From a checkpoint of a small masked image model: 64-pixel images, 73750 training examples.
Rows from block 5 of a small masked image model, named by matrix and row number. Rows with one number within an expert belong to one neuron, the router's apart. Each number is 128 + 24 x the weight over its row's rms, rounded and kept within 0 to 255. All counts start at 0.
Before each expert's rows are labels from the 100 images, of 14976, where the router gives the expert most weight on average: "peak at" is the part of the image that holds the peak. Only what is clearly more common there than usual is listed. The data: dashed paths with two dots that lie on the same path or on different ones. In brackets: how many of the 100.
# router: slot weights (model.blocks.5.mlp.router.weight, 16x128, trained with AdamW), inputs 43-85
# up: expert up (model.blocks.5.mlp.up, 16x32x128), inputs 43-85
# down: expert down (model.blocks.5.mlp.down, 16x128x32, transposed), outputs 43-85

# expert 3
peak at: top left (52)
router.3 [ 98 106 143 132 150 127 145 122 123 135 117 160 149 181 120 153 106 123 140 171  90 133 111 101 137 115 134 149 141 141 147 179 104 159 160 117 131 136 123 138 147 115 162]
up.0 [142  78 114 112 142 112 125 170 137 132 112 139  98 129 129 135  71 143 132 137 126 160  97 137 165 135 107 102 112 128 109 123 143 141 141 123 130 114 219 145 129 136 136]
down.0 [141 115 124  94 105 156  91 106 111 113  88 111 133  68 204 112 141 140 136 109 101 117 137 108 140 111 121  95 122 101 107 115 100 113 108 131 115 121 113 160 136 127  95]
up.1 [161 175 149 126 137  85 136 103  91  74 139 149 117  78 119 132 144 111 122 114 135 132 164  94 106 155 117 109 147 115 123  96 192 108  83 161 140 105  71 110 138 119 139]
down.1 [125 146 140 127 139 124  70 132  98 107 126 104 151 116 122 135 113 129 168  99 180 165 110 138  98 140 136 140 140 118 106 127 142  95 163 139 135 132 101 135 140 146 140]
up.2 [137 164 123 121 146 145 145 101 127 133 126 131  74  57 157 155 144 101 144  83 118 120 155 132 132 111 147 187 171 139 117 100 181 115  68 110 161 120 165 120 124 142 138]
down.2 [160 151 125  97 106 139 167 131 164 135 129  98  93 145 135 100  97 101 154 150 127 123 118 141 112 136 145 148 176 129 124 113  93 114 125 116 148 145 119 113 144 112 140]
up.4 [168 121 140 123  82 104 122 152 132 142 118 109 134 147 122 144 151 107 113  67 200 170 139 146 156 122 130 105 189 105 158 104 128 123 119 107 139 149  96 120  97 106 102]
down.4 [125 144 141 115 114 136 135 138 138 143 106 108 137 140 113 127 122 100 153 134 147 157 159 156 111 148 132 166 117 178 100 150 116  65  79 115 145 110 139 130 161 107 158]
up.5 [141  91 134 104 160 129 116 149 146 103 112 153 137 139 130 119  96 133 151 147 126 136 104 117 148 142 141 134  94 118  87 138 125 168 139 113 120 131 223  94 146 110 118]
down.5 [ 99 129  54 112  29 150 159  91 140 117 141 145 142 165 125 128 145 119 122 121 128 109 166 152 124 145 126 111 124 162 132  85 127 125 116 102 137  88 169 119 152 108 127]
up.8 [147 114 130 102 135 168 122 162 130 126 137 117 127  91 141  90 152 123 104 142 129 143 107 125 153 106 121 122 144 140 156 130 171 126  89 123 144 109  59 159 117 134  89]
down.8 [105 162 119 130 124  99 136 116 131 127 124 147 128 129 149 122 159 121 206 100 102 118 101 107 124  88 125 159 150 127 165 110  67 101 150 114 117 120 160 126 110 137 101]
up.9 [133 137 135 129 127  88 123 150 148 126 134 133 132 144 102 132 139  91 155 157 130 131 112 137 145 130 131  64 149 133 135 113 156 120 125 130 128 149  63 155 147 142 127]
down.9 [132 142 155 133 122 110 147 121 136 175 138 112 140 133 150 132  92 119 125 142 125 150 118 121 112 125 149 116  92 116 128 111  64 105 164 176 128 124 101 164 169 115 151]
up.10 [119 127 155 114 139 166 131 157 105 146 174 129 154 124 119 151 111 138 135 115 164 129 161  50 133 137 146 107 168 122 158  92  79 134 154 121 136 163 131 139 133 151 105]
down.10 [125  94  88 164 119 158 150 127 135 161 145 123 112 125 130 102 101  95 145 158 113 133 145 122 139 113 141 137 228 143 141 176 161 131  94 102 138 109 112 124 128 138  73]
up.11 [166 128 107 109 150  84 117 150 126 109 129 110  96  82 127 111 120 148 155 128 154 131 135 150 136 134 118 100 127 127 142 113 142 103 130  86 142 112 160 163 113 123 124]
down.11 [109 122 153 172 146  88 112 184 111 130 147 125  92 122 203 103 100 116 125 107 148 125  81 112 112 112 109  89 125 116 106 107 132 156 147 111 106 135  97 106 102 140 134]
up.12 [104  79 150 161 138  63 114 157 136 135 138 115 138  54 132  88 108 127 115 131 163 141 123 120  96 134 120 171 127 148 127 120 146 118 104 140 124 119 122 115 172 141 141]
down.12 [137 132 164 101 148 130 118 165 148 103 120 129 144 133 123 106 134  95 124 152 120 133 112 124 130 138 112 130 167 146 133 113 104 131  94 122 120 123 138 102 165 153 142]
up.13 [122 125 144 146 127  87 114 112 120 150 150 110 113 165 130  78 145 114 119 114 134 146 163  82 140 122  66 163 143 129 120 139 121 111 125 119 121 149 102 103 129  55 115]
down.13 [129 109 104 141 108 130 168 117 120 131 140 125  81 129 174 138 130 118  89 174 178 188 152 112 121 108 139 141 109 102 130 133 131 144 120 138 131 138 128 166 152 119 112]

# expert 7
peak at: top left (37); top centre (28)
router.7 [131 156 139 160  89 131 137 130 121 154 146 167 129 125 104 139  76 129 106 196 126 146 111 115 143 143 133 171 130 145 112 138  96 147 149 135 120 143 122 121  73 113 151]
up.7 [130 119 145 114 102 145 153 121 106 157 162 121 143 134 209  96 148 101 137 100 147 129 140  93 121 129 129 156 129 126 112 124 128  71 125 124 132 100  74 145 138  94 111]
down.7 [138 135 106 129 134 140 118 125 142 103 116  80 125 124 112 145  63 102 108 167 145 170 140 132 157 158 125 132  99 115 112 141 180 117 111 139 100 140 118 155 137 114 138]
up.8 [122 143 134  89 129 105 142 113  91 134 128 133 150 133 175 111 134 127 122  91 140 127 151 104 109 117 145  74 118 141 115 135 126  85 111 113 132 118 106 154 136 135 138]
down.8 [129 159 126 122 108 129 109 117 133 117 138 165  97 122 197 122 172 140 170 131 134 121 130 122 149 139 117 113 146 107  98 110 159 107  69  75 169 143 115  97 141 131 101]
up.9 [132 113 134 132 123 157 148 136 115 154 161 132 115 144 205 103 127 116 114 103 120 124 146  85 124 126 144 152 123 146 125 124 122  77 116 115 123 117  75 144 146 107 109]
down.9 [138 150 112 119 143  97 161 144 143 158 101 128 124  87 151 120  97 144  93  94  92 174 138 125 116 162 113 133 133 157 150 141 162 144 174 123 165 135 137 104  93 139  84]
up.10 [120 142 125 116 102 161 129 116 104 131 156 126 204 139 128 116 129 118 129 131 140 129 127  70 117 130 161 130 147 130 122 141 148  83 130 117 137 114  96 149 136 101 123]
down.10 [138 132 142 140 110 106 105 125 106 166 128 126 108 121 104 143  96 113 113 158 160 141  85 125  87 167 116 149 121 128 123 150 114 106 108 173  84 136 117 133 125 138 123]
up.11 [114 125 149 148 117 142 136 132 100 148 142 136 131 113  99 105 132  98 131 165 138 145 117  96 117 131 150 168 165 138 112 140 131 112 104 108 120 122  46 150 139  80 135]
down.11 [124 108 124 142 132 111 151 128 107 115  94 120 112 181 156 124 102 161 147  82 125 146 108 133 129 128 132  99  63 132 164 128 142 104 111 152 148 119 121 119 121 143  94]
up.12 [127 142 127 120 115 126 126 109 110 138 145 119 219 148 118  62 173  99 124 128 143 136 145  72 115 135 148  98 132 136 135 104 133 109 143 125 137 130  86 134 152  97 113]
down.12 [130 121 132 109 155 117 153 144 129 101 138 133 123 115  97 144 181 135 156 186 179 160 155 127 138 130 126 134 144 146 144 116 150 135 102 131 100 155 127 122 138 143 129]
up.13 [142  74 149  91 142 154 148 144  96 125 159 134 154 165 162  78  85  86 123  90 142 133 115 106 117 153 115  97 131 127  79 119 133 142 106 133 144 106 103 143 172 119 115]
down.13 [142 112 136 152 136 151 131 133 162 104 105 124 181 135 159 127 115 115 159 151 128 113 140 151 136  99 139 132 191 146 104 147 100 126 165  89 124 115  94 106 117 141 139]
up.14 [102 141 125 129 125 137 150 130 107 135 134 126 122 128 152 107 122 106 110 115 138 125 154 134 112 118 134 128 136 127 127 100 139 119  90 145 124 120  82 105 141 137 116]
down.14 [ 98 156 128 117 104 140 123 115 124 116 134  99 130 150 105 127 125 142 108 142 104  99 132 127 157 144 145 114 155 124 129 129 100 111 118 108 113 132  99 124 158 143 127]
up.15 [127 109 148 113 115 113 134 132  95 137 144 133 157 124 149 106 131 119 120  91 135 131 131  65 133 131 155  46 107 140 119 129 133 105 140 110 122 123 109 158 155 123 130]
down.15 [123 127 112 144 129 122 153 150 124 135 108 127 132 134 138 123 123 139  76  86 115 112 123 114 127 131 133 121 105 149 125 127 123 104 158 145 134 143 102 104 134 136 108]
up.16 [140 130 142 111 125 133 144 124 107 138 150 128 148 150 151  92 142 105 127 126 137 133 140  65 128 135 136 136 136 155 109 111 132 101 128 114 132 121  73 153 164  90 133]
down.16 [112  86 141 106 139 110 116 139 117 102 134 131 149 123 162 122 174 129 173 107 147 112 143 131 127 147 130 117 132 134 105 123 103 117  85 111 103 150 115  88 133 120 123]
up.17 [120 127 132 142 134 107 145 123 112 152 135 125 129 181 169 112 134 115 115 118 151 130 148 130 103 118 125 125 138 140 117 105 163 105  78 144 143 128  99 115 126 137 127]
down.17 [122  97 125 129 130 142 157 101 117 158 141 134 119 132 129 122 161 135  79 123  97 103 118 116 124 126 131 135  36 129 121 134 133 151  99 118 135 112 122  52 133 135 152]

# expert 2
peak at: top right (52); middle right (32)
router.2 [177 155 110 157 110 112 127 149 127 138 130 121 128  87 121 129 132 109 122 138 114 191 130 130 119 117 108 154 126 129 124 117 155 109 184 158 109 139 113 138  49 146 126]
up.0 [126 124 140 126 105 180 140 129 124 137 154 128 177 143 129 106 123  98 119 129 127 131 127  95 139 138 186 156 124 158 129  80 132  95 123  94 138 129  80 152 162  76 118]
down.0 [133 144 150 139 116 125 147 127 143 115 128 150 135 151 139 151 108 123 127 123 156  86 138 127 113 123 137 156 188 136 127 134  46 102 166 138 109 162 122 148 125 117 207]
up.1 [135 132 150 106 134 118 157 116 113 129 125 142 166 151 137  89 102 121 123 122 146 121 131  62 107 128 109 118 133 145 126 127 100 134 120 107 124 123 106 138 168 114 130]
down.1 [134  99  94 111 153 129 113 162 103 119  99 109 123 126  82 121  66 150  99 111 107 127 126 155 125  91 100 138 141 160 140 151 135 150 140 134  93 147 143 114 136 120 141]
up.2 [108 146 137 126 130 181 136 132 107 123 137 124 217 158  82 134 152 113 118 123 119 144 122  45 151 133 187 134 115 127 145  96 105 140 113 138 123 110 104 133 143 137 109]
down.2 [109 124 118 127 143 139  82 152  92 148 134 133 135 110 139 117 100 139 153 102 103 103  99 105 162 113 154 126  92 150 105 144 137 120 126 187 140 134 132 135  80  89 114]
up.3 [107  74 151 119 140 137 142 125 110 147 139 109 135 178 166 102 144 113 132 164 110 125 142 101 140 133 140  86 135 138 124 123 139 128  85 120 144 136 103 144 145 101 118]
down.3 [123 131 137  94 115 115 155 103 101 124 119  84 144 133 179 106 159 106 131 115 149 119 103 128 133 154 118  79 107 122 145 155 164 133 115  80 115 129 154  96 126 123 109]
up.4 [128 129 144 113 122 168 140 132 108 130 153 129 169 132 124 113 138 111 131 137 130 126 129  58 135 131 139 158 135 147 126 102 121 108 121 105 134 125  86 146 153  75 130]
down.4 [157 143 103 144 108 146 126 132 143 114 134 125 134 109  83 127  63 126 143 172 153 143 114 109 106 134 129 167 213 120 120 153  67 140 179 156 114 126 130 130 120 139 167]
up.5 [135 132 146 119 116 183 128 135 117 127 151 135 187 137 144  88 138 110 127 140 146 129 130  27 128 132 136 193 123 152 133 107 126 130 118 132 119 131  85 144 139  63 125]
down.5 [164 110 116  86 122 105 169 150 121  98 118  97  85 149 160  89 152 121 115 154 126 139 176 154 127 128  75  90  94 130 124 133 108 121  97  95 172 132 127 134 109 118 124]
up.6 [125 115 143 125 124 150 147 137  98 155 163 131 153 150 129  85 103 105 126 130 139 118 124  78 135 133 141 142 118 149 126 114 138 108 112 119 137 126  80 150 153  85 122]
down.6 [145 118 123 117 104 129 108 131 136 151 133 121 104 113  89 140  18 130 110 116 128 131 115 141 106 128 126 156 129 127 140 142 119 152 149 155 124 118 148 155 115 125 162]
up.7 [118 139 155 113 133 146 132 110 112 135 150 121 175 148 112  91 153 107 124 139 142 143 127  61 133 131 158 154 123 142 138 116 109 153 139 128 132 134 119 130 142  97 126]
down.7 [150 141  88  78 122 112 174 131 121 123  82 140 127 132 154 127 184 116 155 140 127 121 125 112 126 132 163 138 112 147 132  97 125 149 135 110 121 100 123 117 154 128 162]
up.8 [113 132 153 118  96 187 137 121 103 173 187 120 187 124  92  83 127 104 116 156 124 121 119  10 129 138 205 150 130 132 141  94 108 120 129 119 141 125  90 111 126 120 131]
down.8 [143 134 117 145 126 130 103 125 148  98 144 144 115 114 104 142 114 140 158 146 141 145 127 123 109 142  94 146 137 138 147 142  87 130 151 123 143 127 141 137  84 116 122]
up.9 [120 114 142 124 134 151 144 134 112 149 157 131 163 126 136  71 100 102 119 139 124 122 124  90 115 149 127 149 136 157 127 119 144 158 115 119 131 116  84 138 145  72 125]
down.9 [150 141 124 133 134 142 133 135 171 117  88 124 166 140 127 127 159 112 126 183 100  99 141 150 137 119 131 141 225  97 130 147 119 130 156 150 140  97 167 120 149 157 129]
up.10 [136 100 128 115  98 149 154 128  92 142 145 129 157 144 145  83 121 100 118 119 139 122 131 104 121 130 131 128 126 134 110 131 135 150 114  98 152 106  77 158 154  97 136]
down.10 [156 155 123 144 125 124 149 127  98  98 119  84 139 100 183 138 123 155 144 123  97 113  67 106 110 129 122 136 139 138 131 150  88 126 167 123 114 141 152 107 162 128 136]